From a checkpoint of a small self-supervised image encoder: depths [4, 4, 4], 195000 training examples.
Rows from block 8 of a small self-supervised image encoder, named by matrix and row number. Rows with one number belong to one channel. Each number is 500 + 50 x the weight over its row's rms, rounded and kept within 0 to 999. All counts start at 0. Numbers have three digits each. After the name is the row's rms in percent of the matrix's.
After each channel's rows are labels from the 100 images, of 14976, where the channel reaches its highest value: "top examples" is what is common among them. Only what is clearly more common there than usual is listed. The data: pictures of board games with random positions, seen at a slant. In brackets: how many of the 100, against the usual share in percent.
# convs1: 3x3 conv, stride 2 (model.blocks.8.convs.1.weight, 144x144x3x3, each kernel summed), inputs 0-71
# convs2: expand pointwise conv (model.blocks.8.convs.2.weight, 576x144x1x1, transposed), outputs 0-82

convs1.89 114:490444581615529416641441585513433491429470498525469541574510507482541425471523608505572497538518475499472438486531492574495488444418550479547425489543447516525481576492470493471435552491539503569436583410528503475543
convs2.89 110:397527532463455465539494554551440523468553492494445457492360510485514529415446543512594519536481518589519513561470516486582485511493456463421530525536569518489451519499493458534482529613494431524421475540543552542512491434588644459524444477554596492
top examples: stones on a line grid (100 vs 16.8); nearly empty (72 vs 34.3)

convs1.76 095:488525510468470500524438456461563582482470417528497497473532433488518466505446529494497469536516468487518528566464426495447474479558519420505515406529584479419480519550512498583490513442463510441484533607428575463522
convs2.76 097:572525527512588566583486549589471502486514454454506553497563565447523526486418496400447518453524474500535515523398477497478537456456522455484497571451508545488406548509462539637449538645505435479528443504538610448525467550509500507567488445549499577
top examples: digit grid (91 vs 16.4)

convs1.137 095:569456489446457577385482522563524546485589477529481478440544491513532514499485422576486548429450487516435545487440520556500393541513491577468434480568533494461498536449466513552546556542455498497548578548469464504403
convs2.137 090:579485487444448451493503486540523513486600507572525528425440411566552487583515520499453493490507508487527508483549505464471540443557478480512418539523431362428448571515471505569499487544524465526517496434432445467515498530457531501452583504484412485
top examples: discs in an upright rack (98 vs 16.4); half full (82 vs 31.7)

convs1.100 105:428444523520487533593474504561624495447526508454482491419478509527494472533507527481599531557367484546505527582534445519465471451540536539499481525518476445467509614557459576449503484571522412554511483438444475488487
convs2.100 097:559536478562502507595440517527431523502590446460518478465483575429492570431514451541509491570486485536494470416503525495494523474474519438501481521441523554485458502452520500509406452497567441459515496455510503485492486483427549506450531461509477526
top examples: stones on a line grid (100 vs 16.8); nearly empty (77 vs 34.3)

convs1.141 105:505437477567513513516385551425519494509424515517524478472484568464512614504525468546483501515390451459468512380559495427436492518532459426509483418444462455517452539521436473492580464496521437517481480578441438561502
convs2.141 102:523535628493497482509393516408516508489560496444427507500502479475468532434568530461456489489575487503573442528470583510541493543500502471595515477511517436548469516478486553507506530474630499512483518521487485474493408493505464466504437430489461514
top examples: second side has more (80 vs 45.4); discs on a green board (61 vs 16.9)

convs1.39 101:476624478520525541549463503529435494495444528352485507447488611533448542547548585467603525466549515527454521527484477403449487531435568556489495461565490498515407571474460516491578482508469498519395495427512507506469
convs2.39 095:598534473527559488503441573519519463485566421505565543483447540554542475498469535461506632470494581446579521486500588472528460539448488545520552501559619521444517529420613490515459470453563442544445528629510510452492485536409495547535541524520517518
top examples: stones on a line grid (42 vs 16.8); digit grid (40 vs 16.4)

convs1.30 106:520586590452536421471473558557533470478485417540501549572455471498490510556620520498573540569487438536548443478510421552483528503481423525586517474470494435519498545502530442492466495480516538564645512390486538536461
convs2.30 099:509516487436562530483489485456483501465457553506560537536436480482490549474572496522560546522514458564410486593521540418555452483493470517554491482502474528648502516481454533481488526425537410474494520475477483434532525517536493494498540537460499529
top examples: stones on a line grid (84 vs 16.8); first side has more (78 vs 44.2); nearly full (72 vs 34)

convs1.125 084:505534497525495508489481503430462462508528535472481470463365547498469465534504597466629463544448445502497480513474540522525578542510447453419492491588453506541457493492442558462423426504544482479476444465476537553494
convs2.125 100:481530462536472497525474553516472471531505576447534522626549608433533476503453467500531528491469441411501486475471483501455502529515568464473514508651615538501430525451565524507594527541423512442482508446526482543511554483544476417545395507455419528
top examples: digit grid (35 vs 16.4)

convs1.21 081:514455553491555536462555598539471562529564609529558606524529453497515557504528462571511530537490460512491495540483542427467402548521508490515589401466491577508454579486501483548492513459443510397505522561462553368534
convs2.21 099:439536460561541555474508516544516571485420494689486501518429511491441480494420564464533517601482509448612470530482488597461442463531560552492484538428476499439610532446515525518572539497529471446457507495479464511485466537562450547550598493514519525
top examples: discs in an upright rack (70 vs 16.4)

convs1.108 114:396577463520400533489432451563470477499601512481513471476571457561516608514533480567507431519482470509524499584498526442381597482503518486566493430505527491516513524505547448505533489564493576405592462454440488491628
convs2.108 101:503513496490524603452385559459464554593535467525478560452516424520446466488509485505493453490454451509490506540491635464488612545506513549478471463466465557526419474477425535474544518406496513547536464482417513539534486548426574538539505514432397516
top examples: second side has more (74 vs 45.4); draughts (73 vs 16.7); nearly full (64 vs 34)

convs1.128 100:501647546543461561578520573549636483493519560461463445509555560528469470579475506625539405495559544469541568548477578508547565479529459511504488500485615513460502501551526492470440557459440574457453458492513519580439
convs2.128 100:448483467613471480510555587525487532406445499537524536577507586459540459491512412488513447560501603443463504522580438544469520520444473491464540459513520535482531519494589447504465457467571467542475494385441591450390584450504461417456540457510533533
top examples: digit grid (77 vs 16.4); nearly full (61 vs 34)

convs1.133 107:583483519408489522462529541424522485527448515516493547476487555511502592482424561502443452508519506476496485380482569501528488495527579464491639432518514449553472544526561491551483469458458550504494504546487474522443
convs2.133 111:511549548580525642498476531554498568582516524522522482493521444488431521545501446505456509556366509486554460462456476506457416400544426456485478415435594527471543376518501481598541559493440454464463497551498567441525551463586459593502502530523652495
top examples: digit grid (87 vs 16.4); nearly empty (75 vs 34.3)

convs1.140 094:538464550462503503460451534544525458497515558442528532495482594422488594552570479412541429514490446508448518569481529479438439430424446528662540455577594428500442466546517532546450495435529548538553549488357447465466
convs2.140 095:522383483547524529533415523487484474458477511530424494490439428518469537574555539439474493560452527480537559481568398491414491473490509497482489494498481489604445504524449506369584487449455414442466489508479481535617547434567507537506463447592557559
top examples: stones on a line grid (72 vs 16.8)

convs1.34 140:486469483469466522430518535527521518379475524479500500521476515588438552547560454633505506573485549562528468541532514520501484505504480544501492523517525498554488464644642483527499437451482512472582430473513487517526
convs2.34 132:465517516610519502506538440372466428509505511516467536517520482507476463532469516448480464551536538498487489509487516518499538506519483536569551445522458557594499457486490446506509403404458433537574510481503576482458516505498556565493445493488484489
top examples: digit grid (67 vs 16.4); nearly empty (62 vs 34.3)